From a checkpoint of a small contrastive image-text model.
Model: 64-pixel images, encoder arch caformer, encoder norm layernorm_no_bias, encoder patch size [4, 4], encoder depths [2, 5, 5], text encoder layers 6, text encoder norm layernorm.
Rows from block 6 of the image encoder of a small contrastive image-text model, named by matrix and row number. Rows with one number belong to one neuron. Each number is 50 + 10 x the weight over its row's rms, rounded and kept within 0 to 99. All counts start at 0. After the name is the row's rms in percent of the matrix's.
After each neuron's rows are labels from the 100 images, of 14848, where the neuron reaches its largest size: "responds to" is what is common among them; "colour at peak" is the nearest of a few named colours to the mean colour under the peak. Only what is clearly more common there than usual is listed. The data: drawn small creatures on textured ground. In brackets: how many of the 100.
# gate: MLP gate (encoder.blocks.6.mlp.gate.weight, 192x96), inputs 0-95
# fc1: MLP up (encoder.blocks.6.mlp.fc1.weight, 192x96), inputs 0-95
# fc2: MLP down (encoder.blocks.6.mlp.fc2.weight, 96x192, transposed), outputs 0-95

gate.56 099:46 32 57 49 52 18 45 43 49 59 41 45 43 60 25 32 48 66 46 54 37 57 52 41 50 52 45 54 55 51 46 38 43 47 60 64 47 42 56 63 47 50 53 38 48 76 51 58 72 33 50 57 49 38 60 43 44 61 47 47 51 49 49 65 67 50 58 54 64 50 42 57 66 54 61 42 43 54 53 60 53 52 51 48 50 50 57 69 54 61 35 57 50 55 71 32
fc1.56 103:50 48 51 56 58 56 71 53 40 44 48 50 38 55 47 49 52 57 50 41 38 61 52 54 52 53 78 36 53 56 55 48 42 52 38 50 44 51 41 51 59 59 35 69 36 41 50 47 57 56 65 49 51 45 56 62 48 43 53 59 54 46 44 44 71 56 20 46 58 43 52 33 46 74 41 58 56 57 50 55 67 48 48 52 62 46 35 52 59 69 64 58 68 46 34 70
fc2.56 098:48 37 50 37 51 55 50 53 24 29 55 36 45 47 53 45 51 48 42 48 31 40 43 54 51 47 51 57 35 68 54 59 57 48 44 48 59 79 34 52 52 41 38 57 62 51 49 55 48 60 59 57 51 55 46 57 46 42 60 63 56 60 47 56 55 56 41 53 38 33 43 53 47 40 55 51 35 27 63 20 50 44 55 56 51 82 53 49 48 49 47 58 47 54 44 46
responds to: crab (96); small (75); grey (25)
colour at peak: brown (62)

gate.62 110:40 47 67 36 63 49 40 31 44 61 43 50 43 30 42 56 49 51 52 46 56 54 49 36 45 44 29 51 63 54 50 45 44 78 47 43 53 44 48 72 50 51 32 40 38 53 60 47 46 62 55 41 51 56 53 58 41 33 51 64 64 62 50 55 42 67 50 45 40 45 56 57 50 54 48 30 69 54 70 49 61 50 49 49 43 55 47 74 42 53 52 48 51 48 41 71
fc1.62 127:48 37 48 52 51 40 48 53 69 49 62 42 60 50 56 43 59 60 49 56 56 47 67 61 50 43 61 60 48 49 78 31 63 53 50 64 55 59 44 50 58 66 35 41 69 33 47 42 48 53 68 56 58 44 64 38 34 49 54 39 33 48 45 33 38 39 44 45 47 51 47 63 32 31 49 60 40 44 44 48 51 52 49 37 52 34 51 43 54 65 32 50 51 37 50 38
fc2.62 098:44 44 49 46 41 53 50 43 39 44 47 51 49 55 48 61 58 62 39 60 40 52 45 53 59 57 59 15 45 46 57 52 63 31 64 58 38 40 55 19 48 41 69 55 45 54 51 53 50 51 44 56 54 49 36 64 62 51 53 63 49 57 43 50 39 38 64 41 38 38 56 27 60 46 38 53 57 43 58 40 48 76 44 58 41 51 70 55 46 45 63 53 47 47 58 47
responds to: black (100); scaly (99)
colour at peak: brown (92)

gate.71 098:39 51 52 61 52 51 58 47 52 21 47 25 41 57 52 40 61 55 50 57 40 52 64 55 53 65 48 65 50 50 54 47 68 40 51 58 44 43 47 58 45 73 23 57 57 66 62 39 53 62 51 46 41 43 48 47 58 50 47 43 58 60 54 37 59 57 49 80 62 44 51 59 36 71 53 50 54 38 64 44 65 53 53 56 54 48 44 64 42 58 61 58 57 58 56 52
fc1.71 097:50 51 54 44 55 34 47 44 40 64 51 47 66 56 35 70 66 53 40 45 49 32 62 45 67 47 31 51 68 45 56 46 48 45 37 37 41 54 51 50 36 59 49 53 34 45 52 70 45 60 50 71 53 41 45 38 40 48 49 55 51 64 69 46 54 49 39 56 43 65 47 48 45 50 49 38 66 43 36 36 41 61 63 45 50 41 43 48 65 39 40 53 32 35 61 49
fc2.71 112:39 47 47 53 49 62 50 49 52 51 31 50 53 26 46 35 34 57 64 61 45 48 50 64 43 49 45 41 58 45 62 43 59 49 52 65 48 18 52 50 44 66 54 57 58 54 50 51 63 48 58 75 60 32 66 45 58 39 50 41 41 44 50 22 58 48 54 56 40 51 56 34 51 62 49 55 41 55 67 52 64 60 55 52 43 52 39 43 59 36 65 41 46 50 44 55
responds to: caterpillar (77); scaly (46)
colour at peak: black (46)

gate.176 094:60 62 50 44 46 65 50 44 38 53 52 47 44 25 54 44 69 68 42 39 60 50 56 51 68 64 52 51 49 39 56 48 48 65 54 24 43 41 59 54 48 41 43 38 48 50 39 41 50 58 52 53 34 67 38 55 41 53 48 37 55 49 52 50 51 56 64 36 75 55 49 58 48 66 27 47 41 26 51 39 47 53 39 44 57 44 67 61 51 48 53 50 56 55 65 45
fc1.176 105:51 76 54 42 63 58 50 47 51 52 75 37 47 51 74 39 59 52 32 42 61 64 54 42 56 41 61 54 50 52 42 56 53 54 45 45 61 62 56 53 59 62 44 43 49 66 62 48 73 49 62 55 50 40 51 63 42 49 53 49 70 65 42 55 42 57 57 54 55 70 34 50 68 34 57 39 47 49 64 59 44 54 46 61 52 55 72 44 53 51 46 52 49 32 57 46
fc2.176 095:61 49 55 49 36 51 37 45 45 65 40 47 60 57 57 43 50 53 52 44 38 41 60 42 49 52 55 45 54 69 66 47 62 76 51 53 54 50 44 49 44 69 41 55 50 36 47 33 43 68 49 49 52 41 49 44 52 45 53 47 38 65 40 47 56 50 48 62 47 73 62 56 57 20 19 46 40 59 47 52 57 63 45 48 50 49 49 47 49 51 71 52 28 51 62 46
responds to: black (49); beetle (32); dragonfly (27)
colour at peak: grey (88)

gate.73 094:50 57 51 51 45 51 51 63 60 53 29 48 48 47 48 50 46 67 45 36 58 52 60 58 69 41 53 42 43 71 30 26 55 39 45 48 22 60 61 62 44 42 44 73 35 34 51 48 56 51 61 65 67 34 51 49 34 59 69 68 50 49 47 57 54 53 65 49 53 63 49 41 42 51 55 44 47 50 45 50 49 61 45 54 47 36 40 47 43 48 42 39 36 48 49 58
fc1.73 096:56 53 39 29 39 50 42 51 54 49 54 59 45 50 24 28 58 50 43 57 51 53 56 49 58 50 33 50 67 36 49 49 48 52 56 48 72 56 52 47 50 43 55 45 46 42 59 52 42 57 50 80 80 53 62 51 50 35 52 50 59 44 59 57 56 54 40 42 46 28 75 40 58 45 44 52 55 71 47 55 47 37 59 54 50 57 52 52 46 58 44 50 65 45 67 46
fc2.73 108:48 49 29 40 50 48 67 40 47 44 53 47 39 52 51 69 54 46 44 63 48 54 56 46 40 30 54 53 44 52 52 46 58 60 45 42 51 50 54 50 39 37 43 51 82 61 48 53 27 51 51 44 56 35 51 53 45 68 40 51 49 56 51 54 42 59 62 48 53 49 45 58 52 56 58 64 55 42 67 37 43 02 54 58 61 51 51 54 48 40 53 51 50 62 43 47
responds to: crab (38); yellow (31); spider (31)
colour at peak: brown (69)

gate.5 105:39 63 62 60 50 41 40 38 38 48 57 64 54 46 22 53 46 43 49 35 47 46 42 51 59 75 55 39 48 49 55 48 63 39 53 61 52 58 47 43 52 32 57 47 51 48 47 33 62 42 48 32 42 61 70 47 51 54 47 51 48 51 50 42 44 78 48 31 70 70 47 39 48 40 47 46 39 48 46 57 50 61 45 49 36 65 52 31 58 52 57 52 65 54 45 47
fc1.5 097:39 49 49 62 41 47 28 44 49 45 37 59 47 42 29 48 43 43 50 45 35 56 35 51 49 82 52 54 55 72 49 47 55 42 60 67 52 50 50 44 51 44 43 58 56 68 51 40 46 43 50 30 49 55 48 38 63 63 45 58 58 66 48 46 35 59 53 57 67 61 54 52 45 41 45 33 43 51 44 33 49 48 45 49 51 60 53 24 48 47 60 43 59 69 50 37
fc2.5 084:51 52 42 61 36 60 56 47 37 50 45 52 63 63 62 55 44 44 25 34 49 53 47 58 39 52 32 32 49 35 39 47 52 42 65 60 48 52 49 51 31 45 54 50 55 65 52 58 56 63 54 50 65 29 37 40 62 78 46 51 34 65 44 52 47 47 54 51 48 30 53 53 30 66 61 53 58 51 71 55 59 59 47 48 47 46 39 40 42 46 57 44 48 59 53 52
responds to: grey (97); dotted (85)
colour at peak: grey (60)

gate.169 086:52 50 41 46 53 48 56 49 41 41 53 38 27 45 46 41 57 61 35 64 37 61 50 65 52 50 44 45 54 52 39 69 48 52 50 44 52 58 75 66 48 58 46 51 69 63 61 59 56 59 62 48 36 45 44 57 45 44 46 28 43 48 37 75 53 69 42 46 46 52 60 50 40 54 50 43 62 49 59 46 40 48 47 42 64 60 50 49 49 41 40 53 51 54 50 88
fc1.169 097:52 56 43 57 62 58 52 49 39 62 37 47 42 42 46 40 65 45 42 47 58 51 40 50 54 63 19 50 62 35 53 18 34 30 56 35 45 24 50 50 51 49 39 42 52 57 63 45 53 32 44 54 52 49 44 64 49 35 45 28 56 63 45 49 45 52 44 39 48 45 34 49 66 42 51 55 50 47 56 50 36 52 43 50 46 43 55 65 58 63 48 58 55 40 52 59
fc2.169 086:56 66 40 38 56 51 50 64 46 38 51 60 44 54 53 35 55 42 42 53 29 52 47 50 37 50 53 55 56 43 64 49 45 44 51 60 63 60 54 46 31 67 51 34 52 50 50 57 65 49 46 71 86 51 71 35 51 39 55 54 48 43 60 47 48 59 66 54 57 33 57 40 53 40 48 48 53 61 66 49 62 31 43 55 39 45 55 47 37 42 60 43 50 45 58 36
responds to: black (45); snail (37)
colour at peak: pink (37)

gate.40 099:63 53 55 56 44 43 36 50 45 53 33 46 45 49 55 49 64 57 44 43 48 46 49 58 34 61 45 51 50 29 51 49 53 48 50 51 59 52 42 42 45 49 66 33 50 68 40 31 46 50 45 57 59 51 51 35 48 34 38 42 43 29 31 35 40 52 50 52 17 52 50 69 65 66 40 53 62 49 53 36 48 51 45 60 56 27 49 62 38 50 45 46 40 61 62 48
fc1.40 116:53 55 53 58 54 52 51 44 45 57 48 31 33 62 47 71 48 45 40 32 53 50 63 49 66 50 68 66 50 64 52 38 52 42 48 42 46 56 46 46 29 39 48 29 39 52 49 55 56 54 58 60 38 55 46 49 57 66 32 45 41 64 39 55 49 33 59 61 57 46 58 38 56 54 39 28 58 51 44 44 50 43 74 56 73 51 38 62 38 49 49 56 57 59 61 48
fc2.40 098:53 38 40 29 26 51 66 48 61 54 54 70 58 55 23 47 64 53 69 65 53 57 53 39 60 69 33 57 48 40 44 62 44 40 47 55 45 47 61 53 53 68 58 57 47 47 62 59 54 62 44 44 69 46 42 52 42 49 55 49 52 51 62 60 33 52 55 35 58 55 46 61 33 51 43 51 53 65 52 57 52 45 44 36 51 50 56 36 48 27 42 51 48 52 40 54
responds to: caterpillar (59); snake (31)
colour at peak: grey (56)

gate.46 106:55 64 41 49 45 38 43 46 52 37 52 37 54 28 70 68 40 41 44 61 50 48 34 48 53 47 46 53 41 59 76 44 50 46 64 39 42 64 56 56 46 38 42 40 60 43 56 53 33 62 54 52 51 30 48 49 34 56 59 35 46 65 50 51 47 34 45 43 46 45 65 79 41 37 62 50 49 50 37 47 58 42 55 55 54 42 51 42 39 60 39 43 60 58 50 66
fc1.46 112:50 65 47 60 52 47 52 32 45 39 50 54 54 36 69 55 49 35 38 55 64 47 50 49 28 54 48 52 50 51 71 49 55 38 54 52 43 52 39 77 30 46 41 42 48 44 73 57 35 43 58 39 37 26 51 32 49 45 41 51 51 61 62 39 45 50 31 36 41 35 49 58 55 40 47 50 39 52 52 41 53 48 47 56 53 49 51 48 53 68 40 46 48 52 48 72
fc2.46 084:55 50 70 52 47 77 50 61 45 60 48 56 59 50 51 47 54 62 47 53 47 52 51 64 41 64 50 45 54 44 36 50 26 52 49 47 55 49 64 45 52 42 41 56 44 59 51 32 56 53 50 47 68 33 36 55 65 49 42 78 56 50 36 54 49 49 40 53 52 51 72 37 51 59 47 40 50 60 52 32 69 51 52 44 42 65 71 70 61 48 51 45 52 69 48 45
responds to: black (100); dotted (85)
colour at peak: black (56)

gate.167 108:64 50 49 51 40 51 54 37 48 41 46 46 52 50 52 54 55 39 49 63 43 49 43 38 31 41 40 75 29 56 57 50 54 54 48 40 56 75 40 68 56 61 42 33 56 47 61 54 33 54 62 59 54 23 66 43 50 51 31 55 44 58 45 45 62 50 48 28 56 52 55 65 51 39 68 45 27 59 54 39 56 67 56 49 51 56 53 52 51 50 45 38 47 44 50 56
fc1.167 107:51 39 51 46 35 62 54 50 41 86 47 53 64 71 41 46 36 58 52 62 34 56 47 49 49 40 52 55 46 59 16 59 52 52 47 43 70 56 50 58 59 51 56 46 50 56 47 49 51 39 35 58 57 40 50 49 58 54 54 51 41 52 46 61 63 60 51 67 59 60 36 28 50 49 49 56 47 52 50 45 49 58 43 54 52 50 45 54 62 19 58 51 57 55 53 36
fc2.167 087:67 46 32 54 52 35 56 48 52 47 34 44 51 45 55 41 36 67 52 49 47 52 55 33 47 52 47 67 46 59 46 51 57 55 51 55 67 49 41 64 49 60 44 48 65 48 55 56 46 48 68 62 50 65 57 35 56 56 62 53 46 50 73 50 53 55 49 56 63 80 47 64 41 53 52 54 49 51 47 48 46 20 43 42 73 47 25 43 50 42 62 45 55 47 63 56
responds to: black (98); dotted (88)
colour at peak: black (57)

gate.76 103:49 38 56 48 47 46 44 44 61 40 65 60 75 50 63 53 49 51 69 47 48 48 53 63 45 53 34 28 62 43 59 50 55 55 36 55 50 53 22 44 39 39 48 50 53 66 51 55 47 76 50 30 48 48 53 54 55 46 50 42 47 63 71 58 48 49 46 48 37 39 37 38 37 49 47 51 52 56 39 55 40 51 66 48 47 36 45 24 45 40 43 34 38 50 48 57
fc1.76 103:60 51 34 55 57 44 56 63 32 50 58 60 66 54 50 47 53 44 59 54 40 52 44 46 35 50 40 45 51 64 50 67 23 56 40 47 46 68 70 76 46 47 53 60 51 50 44 47 48 45 61 53 42 50 55 53 58 48 49 44 54 47 44 83 54 55 26 45 53 57 35 50 51 48 69 50 51 49 49 56 67 37 52 40 62 56 59 41 47 64 27 56 51 54 51 43
fc2.76 103:54 45 84 50 37 37 50 49 57 59 67 54 48 54 52 50 57 41 50 21 54 52 39 39 46 64 49 42 53 50 41 47 41 35 33 57 56 54 43 50 41 44 74 57 52 47 57 57 41 52 39 40 49 55 44 61 53 48 38 63 41 29 47 38 40 49 63 49 46 80 47 51 57 41 55 37 50 50 38 50 39 63 54 49 69 49 48 53 56 51 29 60 51 50 51 53
responds to: caterpillar (82); black (46)
colour at peak: pink (43); white (36)

gate.160 107:64 62 44 65 72 50 33 46 49 46 54 58 46 41 48 52 50 52 39 31 49 49 45 52 53 57 55 47 50 49 52 38 44 62 64 34 59 50 52 40 72 35 49 48 50 46 46 39 61 60 50 63 39 51 48 48 40 45 51 26 29 50 44 40 49 60 53 56 43 62 44 46 47 49 53 35 52 84 52 52 46 48 50 74 49 41 67 74 51 43 51 62 53 63 53 51
fc1.160 101:55 69 51 49 62 58 30 51 57 39 51 68 56 36 49 43 53 52 48 52 56 55 40 43 45 32 44 53 66 48 44 44 62 59 66 37 36 45 52 47 65 49 49 52 73 34 47 48 46 49 28 60 43 40 30 67 52 37 47 40 42 56 54 44 45 63 46 47 52 53 50 51 53 47 53 56 27 66 50 55 47 60 42 49 28 66 62 63 65 46 65 58 57 41 46 53
fc2.160 102:54 41 56 68 55 65 37 41 49 58 47 39 60 56 75 50 51 48 40 59 35 64 43 49 56 45 41 50 44 77 50 62 55 60 50 72 51 36 45 66 44 49 44 51 45 66 49 48 36 49 64 59 70 20 52 54 52 41 52 70 57 61 47 44 62 55 52 49 49 56 52 50 51 48 47 50 67 41 56 52 65 54 52 45 64 42 52 26 60 51 48 52 42 55 61 46
responds to: snake (78); plain (52)
colour at peak: grey (50)

gate.10 101:56 56 45 44 42 59 64 56 53 48 41 52 64 43 56 62 62 40 48 54 37 62 60 51 69 56 33 52 43 62 49 50 52 29 36 41 37 64 48 69 43 48 52 66 75 33 43 53 57 58 69 52 24 56 45 50 52 39 61 50 60 51 48 65 61 52 37 25 58 60 53 48 51 57 57 69 51 37 48 53 45 41 57 43 61 58 37 47 41 46 56 54 44 52 53 57
fc1.10 107:56 61 50 46 53 43 51 34 53 56 49 61 48 42 41 36 50 58 47 40 52 82 51 39 53 40 35 47 40 49 43 70 47 56 66 38 53 49 51 56 51 65 46 29 55 47 62 67 60 52 56 62 43 40 39 52 50 51 50 40 43 62 63 44 66 71 38 43 49 56 55 67 50 44 50 50 54 49 55 42 42 59 49 51 47 64 78 60 54 48 20 52 56 43 54 63
fc2.10 116:38 47 00 49 59 46 62 63 38 37 41 57 52 50 49 48 51 52 54 57 44 48 31 59 36 46 50 42 57 60 50 45 58 45 63 48 46 63 65 59 50 50 40 47 67 63 59 39 50 55 58 57 47 49 53 39 48 61 55 55 60 48 63 47 49 39 53 43 57 33 62 39 54 51 62 39 42 47 44 49 58 33 46 56 59 58 40 62 44 52 64 67 50 49 42 47
responds to: snail (43); turtle (28)
colour at peak: pink (40)

gate.166 104:50 78 65 53 43 51 47 62 47 51 27 56 56 40 44 26 50 43 58 58 63 41 49 54 58 37 37 46 54 46 63 39 57 32 50 38 44 60 42 48 31 32 51 37 55 48 40 41 53 46 51 55 49 31 46 62 52 38 54 69 50 58 40 53 49 63 54 46 46 47 60 40 48 42 49 34 61 60 43 39 50 62 44 48 32 73 50 50 53 63 65 50 51 40 63 47
fc1.166 097:50 46 53 52 51 47 47 36 53 44 44 41 42 47 50 60 52 38 52 38 66 48 56 50 60 49 32 33 61 31 51 39 57 32 67 28 59 48 51 42 56 54 69 49 48 39 50 64 54 65 56 47 48 58 44 60 49 49 39 47 34 53 62 54 67 80 45 63 55 42 48 56 58 49 53 73 40 42 55 75 37 57 55 50 53 39 34 42 49 62 54 62 50 59 59 52
fc2.166 097:50 60 60 45 55 40 51 55 56 66 33 34 32 41 50 29 33 45 50 60 53 48 45 22 55 56 50 47 57 62 46 51 55 47 40 27 45 40 59 58 57 58 44 53 45 49 38 49 44 44 51 36 51 47 71 48 61 34 44 48 50 34 47 48 67 63 33 44 68 43 37 53 37 53 25 41 47 54 51 35 48 49 51 56 53 51 48 48 53 43 59 64 50 32 42 58
responds to: snail (95); scaly (49)
colour at peak: brown (58)

gate.85 085:42 51 59 46 48 52 58 66 48 51 49 33 36 50 41 57 43 65 29 51 51 61 58 49 55 55 49 48 29 52 49 17 43 48 40 52 56 45 58 52 50 66 55 46 51 55 52 51 49 49 51 46 45 47 33 49 46 61 64 80 45 56 39 52 51 60 70 45 66 54 45 54 44 51 29 58 38 63 45 52 49 56 52 51 62 62 58 71 44 69 51 64 37 56 49 34
fc1.85 090:52 41 50 28 65 51 53 78 49 43 55 41 54 43 60 50 51 53 48 37 58 33 52 53 27 53 42 45 55 62 66 50 52 91 52 50 50 63 51 34 55 50 34 56 68 57 49 75 46 43 47 51 51 53 39 58 61 44 41 45 64 50 69 58 59 53 48 50 45 42 45 56 30 42 49 49 47 46 53 54 48 47 52 49 51 49 47 43 49 50 65 29 59 49 54 55
fc2.85 085:49 66 61 63 31 42 50 41 61 37 46 46 53 44 38 47 50 49 58 48 38 30 49 67 41 48 41 46 45 50 35 47 57 50 33 42 49 37 52 54 40 51 50 42 39 44 41 53 46 47 40 58 56 31 52 51 58 64 41 52 41 46 61 34 65 54 61 61 38 61 35 50 46 40 43 35 63 75 51 49 40 40 79 44 48 47 49 63 48 48 37 31 46 39 33 50
responds to: caterpillar (51); dotted (49); purple (26)
colour at peak: white (26)

gate.86 094:52 32 51 63 43 61 48 51 59 52 54 43 46 50 70 39 39 44 50 49 41 62 55 43 50 58 47 38 32 67 40 46 51 52 54 68 36 51 43 37 60 64 50 61 65 42 49 50 68 71 60 44 27 47 64 49 53 39 64 42 66 58 70 79 51 55 37 49 52 53 55 48 45 51 54 58 48 48 57 67 51 45 59 48 46 61 51 51 45 53 47 44 50 60 52 76
fc1.86 098:49 19 51 55 50 53 49 59 50 43 55 48 36 55 50 38 48 39 52 53 27 52 60 52 42 56 64 57 58 50 66 53 48 59 38 71 39 44 41 41 45 52 38 50 62 69 48 43 51 49 49 33 47 52 57 50 68 10 51 49 49 52 50 42 49 46 38 68 50 59 41 50 47 54 61 40 38 50 58 50 64 50 54 54 44 41 30 48 58 60 68 40 50 43 59 49
fc2.86 102:46 39 67 33 50 39 39 32 53 62 49 71 54 48 53 57 55 48 55 50 50 46 52 37 60 56 62 59 35 53 45 34 47 50 37 50 63 69 44 52 53 43 71 64 48 73 48 47 42 51 41 32 65 56 56 59 40 52 48 56 37 43 50 53 21 55 41 39 51 55 45 62 56 44 39 40 37 40 49 42 32 50 60 68 50 48 61 51 32 47 42 55 62 52 43 43
responds to: caterpillar (85)
colour at peak: white (25)

gate.111 101:50 51 50 57 64 62 60 51 44 45 59 58 18 50 43 46 59 50 43 40 41 19 43 51 53 50 53 51 46 66 54 43 59 50 44 43 53 36 51 53 52 46 53 62 35 43 51 50 39 50 48 53 64 39 55 39 40 56 45 52 48 49 48 56 47 31 85 60 66 44 74 42 49 70 40 56 54 45 50 50 50 30 40 62 56 39 45 59 49 50 51 57 52 65 44 55
fc1.111 078:46 40 63 46 55 58 63 46 37 48 49 50 44 44 56 54 44 63 41 68 54 33 54 38 42 50 48 68 47 45 48 70 54 61 57 47 48 64 52 51 47 44 52 20 55 57 53 42 30 42 38 50 45 61 69 37 48 51 59 39 44 47 37 29 52 42 49 74 50 61 68 57 40 49 39 50 54 42 50 41 44 73 45 70 54 37 47 47 35 43 51 55 45 60 43 43
fc2.111 096:49 59 49 32 47 59 64 49 49 57 48 65 59 69 39 30 46 58 62 48 21 55 43 45 55 46 48 52 54 42 38 43 33 30 36 44 43 54 61 53 46 58 49 46 55 44 54 53 61 61 55 69 50 44 58 58 54 62 50 44 59 52 47 62 52 32 46 53 22 46 56 39 45 47 61 32 58 50 45 59 53 67 60 47 51 67 49 39 51 62 37 52 38 42 35 60
responds to: snake (61); plain (53)
colour at peak: pink (37)

gate.83 103:41 55 48 54 51 46 46 50 53 55 32 46 39 44 41 73 61 55 41 37 46 55 79 50 57 50 51 41 45 49 55 35 53 33 41 53 32 26 51 55 45 53 51 56 37 48 47 37 49 64 57 53 34 41 46 53 46 57 48 52 54 57 18 48 40 55 63 56 59 49 52 65 75 68 40 52 42 47 49 47 46 50 59 64 68 49 32 50 51 56 47 65 54 44 44 48
fc1.83 102:36 40 54 59 59 33 69 53 20 68 47 47 51 69 65 45 29 48 47 44 55 58 53 50 75 58 47 50 36 64 59 43 60 34 44 69 39 40 46 63 49 42 45 62 50 46 55 48 53 51 55 43 52 50 47 59 41 67 49 60 49 54 49 63 49 45 48 45 62 52 35 54 40 56 50 62 41 60 53 51 55 50 46 46 46 54 51 46 49 47 50 82 33 59 39 48
fc2.83 100:52 40 38 58 49 50 52 50 50 35 47 65 47 35 62 45 47 50 64 53 47 45 39 62 41 56 48 38 51 38 58 59 47 53 68 54 46 65 50 45 49 48 49 52 75 61 51 26 52 61 55 41 39 79 69 40 76 29 50 39 52 41 42 44 40 53 51 49 53 66 53 33 56 57 66 56 39 51 55 70 47 45 46 52 39 38 50 44 41 55 51 45 57 50 58 38
responds to: caterpillar (49); red (30); starfish (28)
colour at peak: pink (40)

gate.50 096:51 49 40 68 54 47 47 53 57 46 46 50 36 35 53 34 56 60 51 43 69 67 51 49 62 49 51 57 51 39 48 48 43 41 62 53 30 32 50 51 51 47 42 48 53 66 56 51 57 51 52 51 43 41 34 53 50 83 44 34 47 57 49 63 41 43 68 42 56 44 46 52 34 55 51 39 30 51 48 50 49 31 43 51 55 45 61 73 37 66 50 58 68 52 59 32
fc1.50 088:50 48 38 52 56 60 58 61 43 37 64 51 51 63 49 53 55 38 43 65 48 41 53 41 59 62 49 42 47 48 63 56 38 50 39 42 50 48 45 35 48 43 58 57 55 31 35 56 54 51 66 48 48 57 64 50 49 33 46 65 67 48 56 65 51 73 21 37 27 54 47 36 53 52 44 47 54 56 59 50 59 57 55 43 54 57 53 29 67 47 49 49 41 46 56 78
fc2.50 104:49 52 27 52 58 55 51 54 46 50 51 49 53 57 52 44 43 44 49 52 57 54 56 52 44 48 54 40 57 62 51 53 45 52 48 63 62 65 47 63 49 50 44 41 49 72 59 64 72 51 41 79 31 47 55 58 52 54 57 53 48 48 46 47 52 53 46 66 44 28 49 55 35 51 63 42 63 56 51 30 54 05 54 54 32 50 49 51 54 51 48 48 58 46 50 33
responds to: crab (40); snake (29); black (29)
colour at peak: grey (58)

gate.137 093:51 48 43 52 57 50 25 42 53 39 50 65 44 53 62 51 56 54 37 54 56 50 61 58 25 44 69 58 50 48 38 66 51 63 44 51 46 66 46 41 55 66 49 50 72 46 61 43 45 50 56 48 46 44 57 52 67 57 65 45 41 54 57 44 43 53 52 67 57 37 48 35 32 58 56 52 44 52 54 26 51 54 63 51 41 67 53 46 35 50 47 79 49 51 59 34
fc1.137 096:68 44 50 49 39 49 40 49 40 50 49 54 49 49 56 58 52 45 41 36 46 48 49 62 63 62 49 48 43 51 53 48 24 49 50 62 61 53 46 64 71 64 68 48 55 36 26 57 49 54 40 56 45 71 63 56 50 48 51 44 43 57 49 50 44 61 50 62 71 72 42 50 38 43 61 20 51 61 55 49 62 45 52 52 59 59 55 61 54 50 53 56 27 43 57 36
fc2.137 097:49 52 66 52 47 61 47 45 43 45 59 50 65 28 57 40 51 62 57 68 31 42 57 59 47 51 32 50 54 57 52 62 73 51 55 41 57 42 46 28 29 67 51 52 47 41 46 42 52 48 48 52 51 25 64 64 48 46 52 57 38 52 40 51 55 57 49 44 25 69 50 51 33 52 39 50 31 55 66 57 65 58 43 55 56 54 53 43 49 38 52 50 61 53 52 42
responds to: grey (30); starfish (30)
colour at peak: black (40)

gate.158 096:46 51 71 26 73 38 47 50 53 47 48 51 44 44 52 54 59 44 51 46 50 41 47 59 35 55 30 42 38 66 50 50 51 48 55 50 49 61 47 49 56 46 41 50 41 38 51 29 39 71 61 39 47 55 79 44 33 48 56 50 50 55 48 49 35 52 44 35 46 52 60 69 50 60 42 52 49 43 43 51 56 38 44 43 32 37 39 48 41 70 38 35 50 64 42 60
fc1.158 104:48 52 46 47 48 53 41 40 39 46 51 49 56 33 43 62 47 54 54 62 52 60 49 55 36 38 55 88 56 53 54 42 68 61 57 57 54 55 52 50 54 59 29 42 49 45 63 53 40 63 42 51 71 32 51 43 50 49 47 50 41 55 42 41 46 49 45 37 50 42 58 66 26 58 47 53 30 47 49 41 55 62 85 42 57 41 49 52 50 49 50 48 49 61 49 65
fc2.158 107:61 30 50 40 39 55 48 52 26 72 30 49 50 67 56 53 55 49 48 65 41 49 52 48 52 56 64 26 57 42 48 48 30 46 52 48 46 49 42 48 34 43 58 47 41 46 56 38 54 52 40 62 50 37 43 71 47 43 44 49 43 57 46 50 60 52 51 64 49 34 60 47 51 53 54 45 42 62 64 53 62 34 49 49 54 58 80 73 55 50 36 50 52 57 37 46
responds to: black (100); dotted (52); spotted (37)
colour at peak: black (44)